{
  "model": "self-supervised image encoder",
  "dataset": "close-ups of made-up surfaces with and without defects",
  "train_examples": 50862,
  "image_size": 32,
  "crop_scale_min": 0.3,
  "horizontal_flip": true,
  "translate": 0.12,
  "color_jitter": 0.4,
  "method": "simclr",
  "arch": "coatnet",
  "norm": "layernorm",
  "norm_position": "pre",
  "activation": "gelu",
  "mlp_ratio": 4,
  "head_dim": 48,
  "fused_qkv": false,
  "qk_norm": false,
  "parallel_block": false,
  "inner_norm": false,
  "moe": "top_k",
  "num_experts": 32,
  "moe_every": 2,
  "expert_mlp_ratio": 0.5,
  "experts_per_token": 1,
  "shared_expert": true,
  "patch_size": [2, 2],
  "depths": [4, 4, 4],
  "widths": [48, 96, 192],
  "projector_hidden": 1024,
  "projector_out": 256,
  "projector_hidden_layers": 2,
  "temperature": 0.2,
  "residual_init": "none",
  "optimizer": "nadamw",
  "lr": 0.0012,
  "beta1": 0.9,
  "beta2": 0.95,
  "eps": 1e-08,
  "steps": 9200,
  "batch_size": 256,
  "epochs": 46.3,
  "lr_schedule": "cosine",
  "final_lr_fraction": 0,
  "warmup_steps": 920,
  "weight_decay": 0.1
}
Rows from block 8 of a small self-supervised image encoder, named by matrix and row number. Rows with one number belong to one neuron. Each number is 500 + 40 x the weight over its row's rms, rounded and kept within 0 to 999. All counts start at 0. Numbers have three digits each. After the name is the row's rms in percent of the matrix's.
After each neuron's rows are labels from the 100 images, of 14848, where the neuron reaches its highest value: "strongest on" is what is common among them. Only what is clearly more common there than usual is listed. The data: close-ups of made-up surfaces with and without defects.
# fc1: MLP up (model.blocks.8.mlp.fc1.weight, 768x192), inputs 96-143
# fc2: MLP down (model.blocks.8.mlp.fc2.weight, 192x768, transposed), outputs 96-143

fc1.407 096:448506482524519471593498464504521524457451551572515420513481494448481526505508496443429470431522465539482498501414470528532579505578571484548469
fc2.407 093:473457533577487460551536520483467484574499488505513438477421509482517442517491522455492539447585476553498472512528477568482475456446498526536495
strongest on: circuit traces; bright spot

fc1.413 095:466425535504520493535402497486526536424506479506498453494523456452481590554532498494480469457467572567443438558538471556534506508501520492562483
fc2.413 099:515548432427507495498541514484503539554521492537460488522558536576490505485437472465606488504609521398476483501533476508527536531470518472553482
strongest on: tiles; stain; stone

fc1.675 092:541495456510458483497495464469429491463479524483454430548528535520472474541476529449475478445484487546485522363497465469471494518499523520402555
fc2.675 088:508468531515475545525540415522522447552461490579513500487498499472476496379508562479460512591478487497467510415496521506527523491450506489426468
strongest on: smear; carpet; woven cloth

fc1.659 099:464523493523505490525446460566517557438440515514446516519489506477488545508528458506508513454440494468518530535477473509510547440506439438482499
fc2.659 096:487423512536509513502473486469552425511570446424487506496522542517553509570537553524553520466516456356451484522460480499463530540508530431531448
strongest on: specks; leather

fc1.7 107:507525417504474492518526531599414476462422511518516474534442491587504501541473500531471520479565520487488504513472463494454549403512543550518451
fc2.7 115:510472484542526591572536621457478568528487547486543480548453493524592535478553509519450503491525522474436514509461492525467525466547542488538432
strongest on: woven cloth; hole

fc1.637 085:483494398496506475480439528550488513452441476554493468523520566545502505533477500524499559525519542576477462522501520502411431501487500551516528
fc2.637 079:484492534506489538421465557498575561463505616485474537488463563503476493495505506482546509590465522479469506495465558505462505467475534423447403
strongest on: dent; carpet

fc1.489 104:549482501508528422500486460514532555521420505467491510556527448484465516499467524508454514499447542555523469431472511546555464457467525499501493
fc2.489 104:506513566380526421485556535434472482467478514484493526481530447566466512491531514509513517480537480501507499482495506432503557527542465585488563
strongest on: tiles

fc1.63 134:528483543488489500478460510542511501438473539475531479483455403527538544537504538556459514523427529554507474497490491542490483462453398534548536
fc2.63 133:502535479473483468486531467512445441536522502525471508521508595506473478456494470468538553514568481445506573437537489456520468468516565478473481
strongest on: leather; smear

fc1.122 106:537535511467581485579510463498522491493435523564548505494444457513531541491440511493461503531491452515502489502447521545556550501495479513508476
fc2.122 105:427407476507465480476488492430441506558579441487486480498564552456516414525501572464474536462526551522468468466522468538450445538495557484526484
strongest on: circuit traces

fc1.619 093:515501434438481491476441535528467553449412515549460543495466494585462518573421496521500495540518500532514510501470484460468507477498434539472558
fc2.619 095:425470535518457440409402500507536586467516503508501535464448536521462499508588565476566547545443528483512544499482468474497527422508543459419437
strongest on: stain; carpet; woven cloth

fc1.421 095:521491464481536446486458538512482554452479492528520529562426548487427532525441499490484478475499483520428511461464463506505509481523551456515532
fc2.421 089:559512476479466559592429541523501522521538588560505537526495466530488541494566538513485500544470509502492444483474463515554487433476524571517436
strongest on: scratch; bright spot; woven cloth

fc1.526 102:511527513493573495495442508513437611417534449491445562528403514464499567504487471413517456390431492503508460502513512521537497456480471479492514
fc2.526 108:567552499448500553468514520538438535513427456447569492575481444466556487518550595531571528542504539513530491534524521541452444489463498475492538
strongest on: stone; specks

fc1.48 100:529541488490462477535455488479483533493501486502569511541484496544486591579543479510453535437502491511434470534475472479517563537465520528467408
fc2.48 096:500480496517511455487489499448490494511447462478523514462479449504549556529497550612513507511514520570500452502504540541497515468466457487512510
strongest on: stain; circuit traces; specks

fc1.212 089:495562525566492499507493450449548509483527467499518527525479489500478507484486474488427540507506495523511452433458572511548508497437462417522481
fc2.212 096:537474509478465534496496495505452450476502552483463513519501524575501504482485520524473431512506403521500525470523383477488513492580469506544570
strongest on: wire mesh

fc1.270 103:546519491488513393523521489494493491451472512509435521512479495522475385518503469522465526558554492506541544452459486476448516485517472448437548
fc2.270 104:517483470571538502511451400475484467447567484463472496507430530452473499473479498530482479459462524520494554480479452505493532551523470472510477
strongest on: crack; brushed metal; wood

fc1.483 108:500551504482586451544497462460464550516440522525501513526517537521444498611520477427508421436429517548516507483472499489527544462526470458513529
fc2.483 110:443422480442478477525482523418471479491548476462520539455518480539558557537468558512449460458545501505488522506450501494488532522496455562518538
strongest on: wire mesh; crack

fc1.261 101:554474510522519464522485497556541498523506549517501529544542524469499540562451470540529469514474506497528516483501518550518473482514482556576469
fc2.261 098:508419485468526468501523557535439451507509494492448487556474553626501473421475508494520502569499549515573453504502536511469418481476481486542558
strongest on: leather

fc1.277 096:474546498512510445556498445559491463462448510524445526444529524503461531537518460501494482497473498464569542542423468496490559495516483458480446
fc2.277 090:468454485495503466515491494481582446540617463491429488500533546465516489512468529474539471493538493383438486478495479512497519517490544441490475
strongest on: leather; crack; specks

fc1.206 098:532511465514563438525541487473554476508459474533528543563470514371461503482456485483456499520549460515466426481474576561539535533436538516483497
fc2.206 099:479461549431514458487522542530514484552553490482464536500513498538503441412489448462518529538523504466476486510606564529507435541465505468501467
strongest on: scratch; carpet

fc1.150 093:494475517518477473548470459512500568476487459443491543545574482512458540549531532497469525472499532577469459490484482553528507419443437494505477
fc2.150 099:441465494517573469502500524504511525535520460491525543439494503482532546491500523442503494533560499492528459579460511497513508524520444489540482
strongest on: tiles; specks; wire mesh

fc1.687 090:496539514537505482533465477533468500459458568543491572434492560596504447495543475538480484464437516486473581466418438488536584399560469463491446
fc2.687 086:504440519565490503481432473479509509520545424493485551475445501531528498467546597532527529444459436459449518467493603522511517495503516450475434
strongest on: specks; woven cloth; crack

fc1.644 120:575519495534503474529464446559537520500372471563507532543509489531521557521453526528465547506487499536473467500377566498523522435439540549508428
fc2.644 119:551504469494558431461493513534463516548459520529505437459465503444502537523491525574485583459443542512515494548506484484513537496538510537459539
strongest on: circuit traces; bright spot

fc1.251 097:524479538551520521540523465534568483551512473423534545499476437492531492511529511509371524496473497495563467472484537584520514507506461515522472
fc2.251 097:478574469433441476456476549504489532417476481518530493532437506553439486494423523469549478440484443558540570488509525456437539409499579576422517
strongest on: circuit traces

fc1.533 115:465518468547489478546508488481467539374469468540418494516491554505463517457515456474484509492486517482462495448393469481492506495561511473488536
fc2.533 120:508464510555514474503452475513540492602415516493474482492450524402420496468496485553457528453527463509484510468421567502433525472459562470471433
strongest on: hole; wood; stone

fc1.767 095:422538523500476475507415510509506458394506543508508474545425434564540505558512408547476481488521513558493488531518425488519551504565480487544537
fc2.767 097:527495489504480481534544516509552520519543468540443515503495479490472524525476540482520441472573534452532493510559479529500484489517545503479444
strongest on: tiles; crack; specks

fc1.429 093:552540466518564475476550480478454525458496537481492565537549529525465583636469499461480500478412443516515531409428480477517565518515547512461535
fc2.429 087:529525478474455574462524515544504510589540425484454486470527525509533458433522485521467474530542541459563440488588557512488399493505489528511512
strongest on: scratch; brushed metal; smear

fc1.477 110:456524420530533468530461494434492492367543428529478555520526587493458551511484438477497549506522501458510490490423481526509537519504565475548525
fc2.477 110:517384526506495475492428495548580476521502574521446506407488519477472511445468487503505484500468458444487522471521523471509483503511527495464491
strongest on: scratch; carpet

fc1.183 102:502495546492510445488477455492515466495499488434533531514434440487469504503541458501446573505475533493480469519459481583559524489483452449497454
fc2.183 097:483512480450474533437528498509518529433512485443550558448530493541562515476461454539511542554496499444530430517521589550570437474478455506461442
strongest on: specks; stone; brushed metal

fc1.54 093:510504534540551527492495516484539483533503545470467447563515470457524475563486498511470449410496529557542493483580533463469494442487517539544459
fc2.54 098:472461481513505550516535576449460537572559475463431539548533544571503502408471538432491454473504525490433487504482506457499474455495495553524527
strongest on: tiles; wire mesh

fc1.441 102:514551541532507484519550485521533459525503512456512515546493408480542471503560508523427468457509575517525501482503490513485516490521472503531449
fc2.441 099:435526484499506476459458496537491524509523495453440577476484524586493548410496512536513521498422502519541527505422458512504474435453485511435479
strongest on: wire mesh; specks

fc1.472 089:570504482488514457473528493474529494546431429560498552549515555456480525513443508532452521505559431480488533452431528536500519549434575518442516
fc2.472 095:493509543479500516456491489480504496530585504519468580501544503493497513494542486512507575468457533411438468525588553474516472569513512496505483
strongest on: scratch; leather; carpet

fc1.297 092:515463513503556476472477519497463539511470483467469486505441461506544408512493531516474524492490494497486567471457533546478485517513453554489512
fc2.297 087:577531512532562456445503511531401506536499495496495509456500527481556494504523496487490518529571615513482456472526448541559516545505476506519497
strongest on: smear; carpet

fc1.289 091:541539428472497452509498560520451555398445512473477473519474499580502507528486558531471477482425504528526512496424432468418515448576438522496507
fc2.289 092:510446491483505559519515579417487560556536567456489525493518552490528459502533567489479471489549466413457567457503469512454506514479548457482434
strongest on: hole; leather

fc1.643 096:540419519563502415564424472443521549503497495502505518558479534510501461487485452500474516450446550520445490420476510516551494443431500501496451
fc2.643 102:487462485436528488488503492468487499483457491550468456508491594553446445468491531460554470500537437517540531452436547446485492578524520431445539
strongest on: woven cloth; specks

fc1.324 106:557430440464487459504419488569494501456491513527517495548479531574487462517431513523513513477520543497493491504502490474519450409471513498525512
fc2.324 106:447471560479511476604496546506484487483534490464488564494532450466524535498497480467468499562478510498496466483493494501560476554588509491498575
strongest on: woven cloth

fc1.400 101:517542514513588448560545485551551483538470520530480485553466490422488494465508520499466524472555468516498514496475516545499485451571537503563465
fc2.400 095:449457532522529447532473492470478524573561463538499518511549587562498505453545574415532459510506480511507500531452495501508463453496473538498552
strongest on: bright spot; leather

fc1.667 109:474510475508545495551535497466484481512525486527580523515486548521510458524488485494472436510584422484450487516484444512517566529561478456413475
fc2.667 111:546572550468562450519573483568486536511449519494480522551481433501443515475474458514502519554484544542515500526519579519540461485431464483493563
strongest on: woven cloth; wire mesh

fc1.732 093:537457477500536457546488520489484511492499513484520518553457466450497545522474539493407529447511438511486446462490475542517531513498507559494467
fc2.732 081:565528499434520492512593465438433496442455461490487470539456512497499451495533512506501478438551468527495562467476455494477548467500561543445541
strongest on: wire mesh; tiles

fc1.338 091:439478499505500479517468521501502489461511524489503539602496488510554550483452419483440495419543542505480430555525458553516492512487490527527432
fc2.338 096:468548516445515511498588479481471457555502477497533522513499420574532485512431457525489431496560512537558535532531479528490541501552461472529554
strongest on: stain; bright spot; stone

fc1.605 103:506561494602617475503561509518500531547474486505501516528505511449506478523564496425483521424549486515516466514430522553486532522551540556550431
fc2.605 102:494558529519601495452543479551497500557501469514499556401560574548567515400477481467493482537499509483489490531428545523567493468470508491548519
strongest on: bright spot; woven cloth

fc1.652 091:473518464475561442524472535554459509499473509539531492548404477507481432503495464562498496517531491529500523514485496509454523503572488503504510
fc2.652 086:511545440470534536463476503490522480426507492507532511442545580514527509421478506477523499482493511473434471553527463483464504510572550448514517
strongest on: dent; leather

fc1.274 086:525434514542505490557457423454489459557495470489515548485542483470486505550623534453503466509463437489475486464462442518511558495479426479460451
fc2.274 087:519548509481514525436500482539492530439469512548591432574427478541475468534488460459480473480523512550533542493537530517491572431527527526520470
strongest on: crack; stone; brushed metal

fc1.418 093:487534515571550473544456448521551508515478478494509435469503466466510522556577573477397495478456473628496485493446510574489538521497482436477445
fc2.418 096:531523473456490528443558475549497517479486516467456428598396477472517464454444475446490454517543470532553524503505443521470531428446479544506545
strongest on: circuit traces

fc1.560 074:489445489457515497552451543516519510462474531457526513567420455520485414461514513446470455412544591524522537460489459529468524479568463477530563
fc2.560 073:482471539498515433469489495516517510417543509509510552429565524492484541463492515537518509534515472473429478476437503477496508480472584503483487
strongest on: tiles; dent; stone

fc1.254 109:509580485546560517507526552566458602518513462522497509546521493514460536493521514516474492477501567503503495563519491552521489460529536515511416
fc2.254 108:531561540467437567502467495470442419454459485467598436601473488479509474521511514500567513468528506518459477539541513546471557512525540483557491
strongest on: dent; woven cloth; brushed metal

fc1.484 096:475540434476565412524470551561458488534468505525512462548437457510427444440506460506477525528570526534506525567495503537482525530584539478511536
fc2.484 085:502558475486487518483525515514504439428521498487528471498507532471555516421514498479521474437459451476447447543464480512418503476566517492549499
strongest on: dent; bright spot; leather

fc1.625 090:494487435532554501517532489480497512520453456617445527485534570536496522506451493473503540505531464474474543514428518467517578508465520535461431
fc2.625 093:484484523460499445470507564539443504526543562493493536530538517464474440471550523499521523467470598525494426514531545477478420540538512453528533
strongest on: woven cloth

fc1.231 094:536576481471466449482484498472445479495383491462479572542524475511412497565456487545493553471450511561517515467464572468479512526452456532408561
fc2.231 087:497473488434468415410504452466500468452470464520498528418518484493479482476510428504471524577531455477487472468525524534561509524418457559494506
strongest on: stain; leather

fc1.89 103:446450564514435453575469418490519475536461512481504445554482472491500462505520487446438500457554437556427506470461482521517588500473456505414474
fc2.89 112:520497540434500427534480514503467441584504483489555519481494473452498466502562503513500549496561523549470427552519507512490522418493431493407506
strongest on: circuit traces; scratch

fc1.665 092:479541486491480431507542473489519510472450494454487439505586489507488522576558513499463533415527483556496513464504489557441552488533535508528487
fc2.665 092:485453512489536536526577511470448453512520456477463539527550506557573519456537544527500460500409533481468529548531471488505494494480488531517509
strongest on: tiles

fc1.647 090:514529450561498515566528498529483465450435535554397461472541527559534507539527549456502502403451503529548576470394500462470594468523532476498476
fc2.647 088:492492510512418510473529474524535466541559451578446478461468560522540511454539555529492485512510465464503477416478516467507498458483561466480521
strongest on: crack; woven cloth; leather

fc1.523 094:541437489536453505556540488488478484451513520476423504511504532462483492514522484478414462487498487535470535400437461523514565493535502503488526
fc2.523 106:445516455440492473375445491440504505392436507493504514498482510496411462465464457566583547451471527501515522556525460458488519510488507492449532
strongest on: crack; brushed metal; wood

fc1.436 088:495534457519527517505477519558530479460457478584471516537470534495484484472415502452422503536498547564472495451415558514508504436503504447551524
fc2.436 090:493502511541459440474460478485476485513456458523512516475454520532422469451538508502466488470514527564474466463487478487482439448473470540435544
strongest on: hole; circuit traces

fc1.168 108:553608462464547476496560503532487457560428500458487581569504437523460492625444552522475487484453497557544479491479575502460491493437512527495542
fc2.168 113:462498475548467451479517475435501511455460465552549573441547488530500563509490546549486509518531469544509419489436549533561511465469533558468472
strongest on: stain; leather

fc1.201 089:494532444524597431501484486518484545533458511479506502506513499547449533563482494503490480455537558526450504516486436561515492430570506490569505
fc2.201 095:411476488460499528450475509455506535530531433467509591535515525506511497482514561481477446552527510440473476548490499540432481525574501455495524
strongest on: tiles; hole

fc1.550 086:433522438508488510498500451491515441434475486453540483485512510481501450548514484484463443499542455521462493481487489577462470431520529504541467
fc2.550 094:516532437529493477493437525488469482590457491548500491490477528507527526510489491549509529532552450468468424522450415506458441508569432580520537
strongest on: tiles

fc1.50 106:522445434536616455517489532490464526449445484466442491547557567494511537533511615498472524492467501528488497496438510518446480521501519513553542
fc2.50 102:558518497515555511461481524493517544610481506545431478444551569474503506431503492478436440494501521474473485423403496489518474555468484527530495
strongest on: smear; brushed metal; circuit traces

fc1.649 080:485437524529487476570467550466483478523471497485524453467505468458537567548560497537448468518561483477438461495480455482489544532534458518470492
fc2.649 086:472539466507494511516484522481518463397500457510580449570453448507531486596446476546526486467449547534518512458475550551524496451442541531486480
strongest on: stain; brushed metal

fc1.139 108:546529527501474485551503493523481507486504447539482486483424452578532542528510459530489541476441492465503569475472476509463512414514474465498456
fc2.139 110:486433539587442565481504524469536541490527425486540527464432430421542523480576559511494525507477408524513458512499521523491549437565494493438488
strongest on: woven cloth; specks; leather

fc1.749 085:475477502592516438473449521482465559458537511435473486504552500501553489507540515427462489375464504539444460521506519509492513523474549503517484
fc2.749 087:559547431460509499531554473509461499536551518436532539536510539550459477547456481521469485469507499504483541493491460451479499531529491501521570
strongest on: stone; specks

fc1.17 087:430504410507544521477470514434443485514473488487507551496524526543507467574462518464461507445454478518462468482489479501477516524504538519506564
fc2.17 078:518518522473493471529542497528489526476466542420490517486490511490484528409438465488432517536535554539497484415495515513557477432477502541536538
strongest on: stain; stone

fc1.680 094:497452509436468521570457532553500532498511573503484542582501471559521442481458523472393400460466580513446472484508520454508479464455466488469505
fc2.680 093:565533462446556521507509474519509504532424478511544468516461464553512485501459463503433504481626493539516458499511483473533527479484484500502523
strongest on: wire mesh; tiles

fc1.611 089:507522466509455464484419516471463535441427431489552434554468460516435545534553487557462567442535494499478433558578469562468530510524555471519493
fc2.611 101:490461505507563547490567512415522503554569529499487544529496507498508511450515543521507470579461452487549542464470473496500515514466487471474419
strongest on: bright spot; leather

fc1.606 090:497517510539458427569508429504527517514475565553529484518427500464503461523523460490447501467477407499433489389472506484564547491540480486465416
fc2.606 088:495529535536436558560457472467507466460501467461580432528496457535493533520588469546569562531490447485503522496547426542562534452586521516502459
strongest on: crack; brushed metal; woven cloth

fc1.459 085:496496365489483430490466522526475515409410513524446454538532537574452488499470484495470532488514566530498431528478543525473408512519539541544537
fc2.459 082:468520495496510534417490499514586558479531594468482524452497570503461474504497428439544505559433491493459525516441472474462476496510545485466445
strongest on: dent; woven cloth; bright spot

fc1.28 100:476527546557594510502541500510502489519499503490453459502467503418510447484577532499498514474550429487528497509442531548453527542561551500517462
fc2.28 102:524550520549577452484516493529451500544456494500494535470550569561537516438503506487484479561535486458454448482423456539528488507465465516557526
strongest on: bright spot; woven cloth; circuit traces

fc1.294 098:454522401483518475498434557520463553499479526571478518510468504590478516529455476521447535514522577595479496538479486497442515488511520526548530
fc2.294 100:500551513510520523469461555540530558465527566518507484474494556520478500502461507422564486551484577508485490553477513514432447459516547469539489
strongest on: dent; woven cloth; carpet

fc1.509 097:501469461467468393532416513539464497414471482473470477622459490472424457481476457482483480453515570594451510462462506491527479482525515429458520
fc2.509 095:467492470484444502522463472416547485447457535512515517539488512444417488453492428427470505526525500542515489467481463439493492525438480487472496
strongest on: bright spot; carpet

fc1.666 104:567498451483486464524454471506470504477409565537488430521464509545466521520441573500475489464517497619506513426454527507507524499442485513424518
fc2.666 103:505433530517432623489513468437457431590592486513493452493518517435568493512535531414478521560492501464459484473481533505488508547495468485492477
strongest on: circuit traces; smear

fc1.142 099:584465462523545484537488535518496533506525507545525588530455522512511525514422531554490500525443492506453459508473492487493511466499466546434509
fc2.142 098:510498483443536472477497529428451477469431539509509504561412491530449476479570510492460522535523456462480534455490541492514515483535528510470516
strongest on: woven cloth; wire mesh

fc1.354 105:511497474487489517523486506465463448495506531518503465512447478542534507472547470502474552510505469476443510478524424451496605560558456572533479
fc2.354 109:547518462438514491442564505490428560527468525504482503540486511462473495517508491540494517556540498469542503462478469482522500539530458532489614
strongest on: wood

fc1.492 111:497542467489576507521503531561486534552496456495489481589464485440464457447480510458489483477543534525472470534506542562483475534551512497503479
fc2.492 106:543547488531515527492473555494436432472504440520589471546542501492485477468549549475518496494533554517446466543497458547427469511557508511534527
strongest on: dent; bright spot

fc1.552 106:498548515494518460577507560578499544520424535545442518499542540529546478503474520546471426484483491536529569513468489451431530424485494501461510
fc2.552 106:509533515494481570504530484469508450446471473543506463529556531529528511483506509486558521448500426482476572548438463472417551510615557495523509
strongest on: crack; leather; hole

fc1.597 114:555494470494505497533516508524520478465501474480518447510427482478494465539493502562449471511542432487492471486460530543439521487552554523482459
fc2.597 118:499489525545484502575554517474526563562522428492527526505408448410530482465580516510418525442487490490492433505464547548527517504473468459461397
strongest on: leather; scratch

fc1.537 094:555529505491527441509544458470501488483419510519545525558425503518455542581430497588475537548489469494544475462434537495501511556437501520447548
fc2.537 099:470472545566481518433461500474504511503464487475452543480544522510430479512559528481494550455492542512443451515555569492495387553449513478504445
strongest on: smear; leather

fc1.740 166:498539508467466454481419466545531511533422557536481490523449526559407473510470455551492520500460565607529531448474501487506516482485479442435553
fc2.740 161:485470540543477539525504526487462518601574454429501585504523447498596525535513547463468493478529477494468474474532550535503457520486501544576451
strongest on: leather; carpet; specks

fc1.210 098:459479460510456516550421559512452527499519471469464471560496450524506479489550470436495444420554551516437472514532462501460470512577529514547542
fc2.210 099:476535457494570526476514487526567495449499506529496481538549506526438508531478502507579547472502578512472482537475510487480443555488517486521458
strongest on: dent; stone; bright spot

fc1.319 093:536476467518485510566506503482450483509472490558454449533551460488519480525525530486474526422469524530518521450461517448476510508422565603460477
fc2.319 090:547446422498502548462493462493452474576488495525502514446492518601479486419459477506499504600518503486515452492519510492529484486465463489432540
strongest on: smear; woven cloth

fc1.162 102:500529434522458493504467471479448545484477452483476463552509530556464499505489520475474524464543521502464487494554491510492509497492550502455491
fc2.162 106:519510465541497562510517503486548537482537573529501490520385432452518530510451480505453506448441465535518518507494499474507505444505501511482529
strongest on: bright spot; woven cloth

fc1.33 120:463523482568570479541522501477546524518450495561550496494460497449527534497458524513476506552572407506487500480423528561503535574495486494475472
fc2.33 115:438453514488502481479503503527457491580517462524467460468519503467490441467467507428519532536456513521494462546485521535472439552518506471521549
strongest on: scratch; circuit traces; carpet

fc1.97 107:466499490533498447476461410455517492520411527549494480551494516478519462516485428514481517489525510499499443455483529463498573540486543498540523
fc2.97 105:490480546453425515548482436420431431466498514482575458578517488550505449574547434485535566501520482468477518490595428483521550533570478498522483
strongest on: wood

fc1.718 104:496452443472483465557480466463535507462461504494538523612499521474400458539460453461381460440541448564457445486474497506562550546512533502494455
fc2.718 097:475473527459460468533481541499506458522462542485541497544435458513522491474459468479435505494502527548408432509575592513498444508442498524494475
strongest on: scratch; bright spot; carpet

fc1.275 099:487473535555479486557457461472500480427462495465518459491540468521488543514532534482389517435462494555436488430434466572521537452518440427499473
fc2.275 100:471507479436480546444596503610586506513538449503434477490494543518483476466370450499539489493521545544527484568538454485452524420417548501430563
strongest on: circuit traces

fc1.549 104:457459496464447499554435533506510512476532527473519439532438418495469504508542509429433465491510471562401500469536434503486532514551441518495565
fc2.549 112:520486472545529479533486490526527519558471443546561491456541562495511570559497513526494454460581520482524544589452496436515534428445523531451418
strongest on: wood

fc1.92 094:554500536486555405520436474575572534495488594532497487587536507432455554553471505537520494511493540569523466474512521498560490465499448515529518
fc2.92 100:431430517436503441503515538538452494537508511507451543531546539545486494436431461483480458568524477499548490466480515505466388499469464514499572
strongest on: leather

fc1.379 100:566498510533523523520520518561529587438521465527387548496472480498527516500436527487492473485486585482511515465514570567502445472437485463479459
fc2.379 104:533550536439420502484488494486371495464449547441621493633514447505506441534592517501492539476539527551490482541581532509492533455525485520505565
strongest on: wire mesh; scratch

fc1.192 090:513526507492539423484453520581556486443423524535522450522479475505487580565483524541459521537464540559547499507462483505535496489543501540571510
fc2.192 090:420427501533485504480506506457529467542516457444431484470546520501502440456480539511543409533532474498539494474534510527453479498499544464442478
strongest on: leather

fc1.59 096:498553487515548473522491457476516490498466553469530520535490496497502539606427502465461509430523516612514517514461539498503535523442498535530505
fc2.59 093:508486538619524580487457499450540543464498453524475580518516517453558581485568539523497470492503514482510505432468468519519522515541501473471479
strongest on: wire mesh

fc1.465 104:438524511550581520531457503515499606494502470515437463541531475437440511496516441443464500411486533538469447564470455524508508535579503465554460
fc2.465 109:569544479479571502467492482431511441499429423479610450576497498561529482484478544507548521500562452499474502496489555582501531552475536531526520
strongest on: dent; wood; stone

fc1.235 082:487458454502544446543482508506459507455459510455441520511554582523506461472510509372479478459481490469461528509422527499402513481464528490518521
fc2.235 081:479463528527502458369507460478530450563488465494427485502580544477567555466467507537550478485484425438517559501424492437474498461521565498513502
strongest on: stone; hole; crack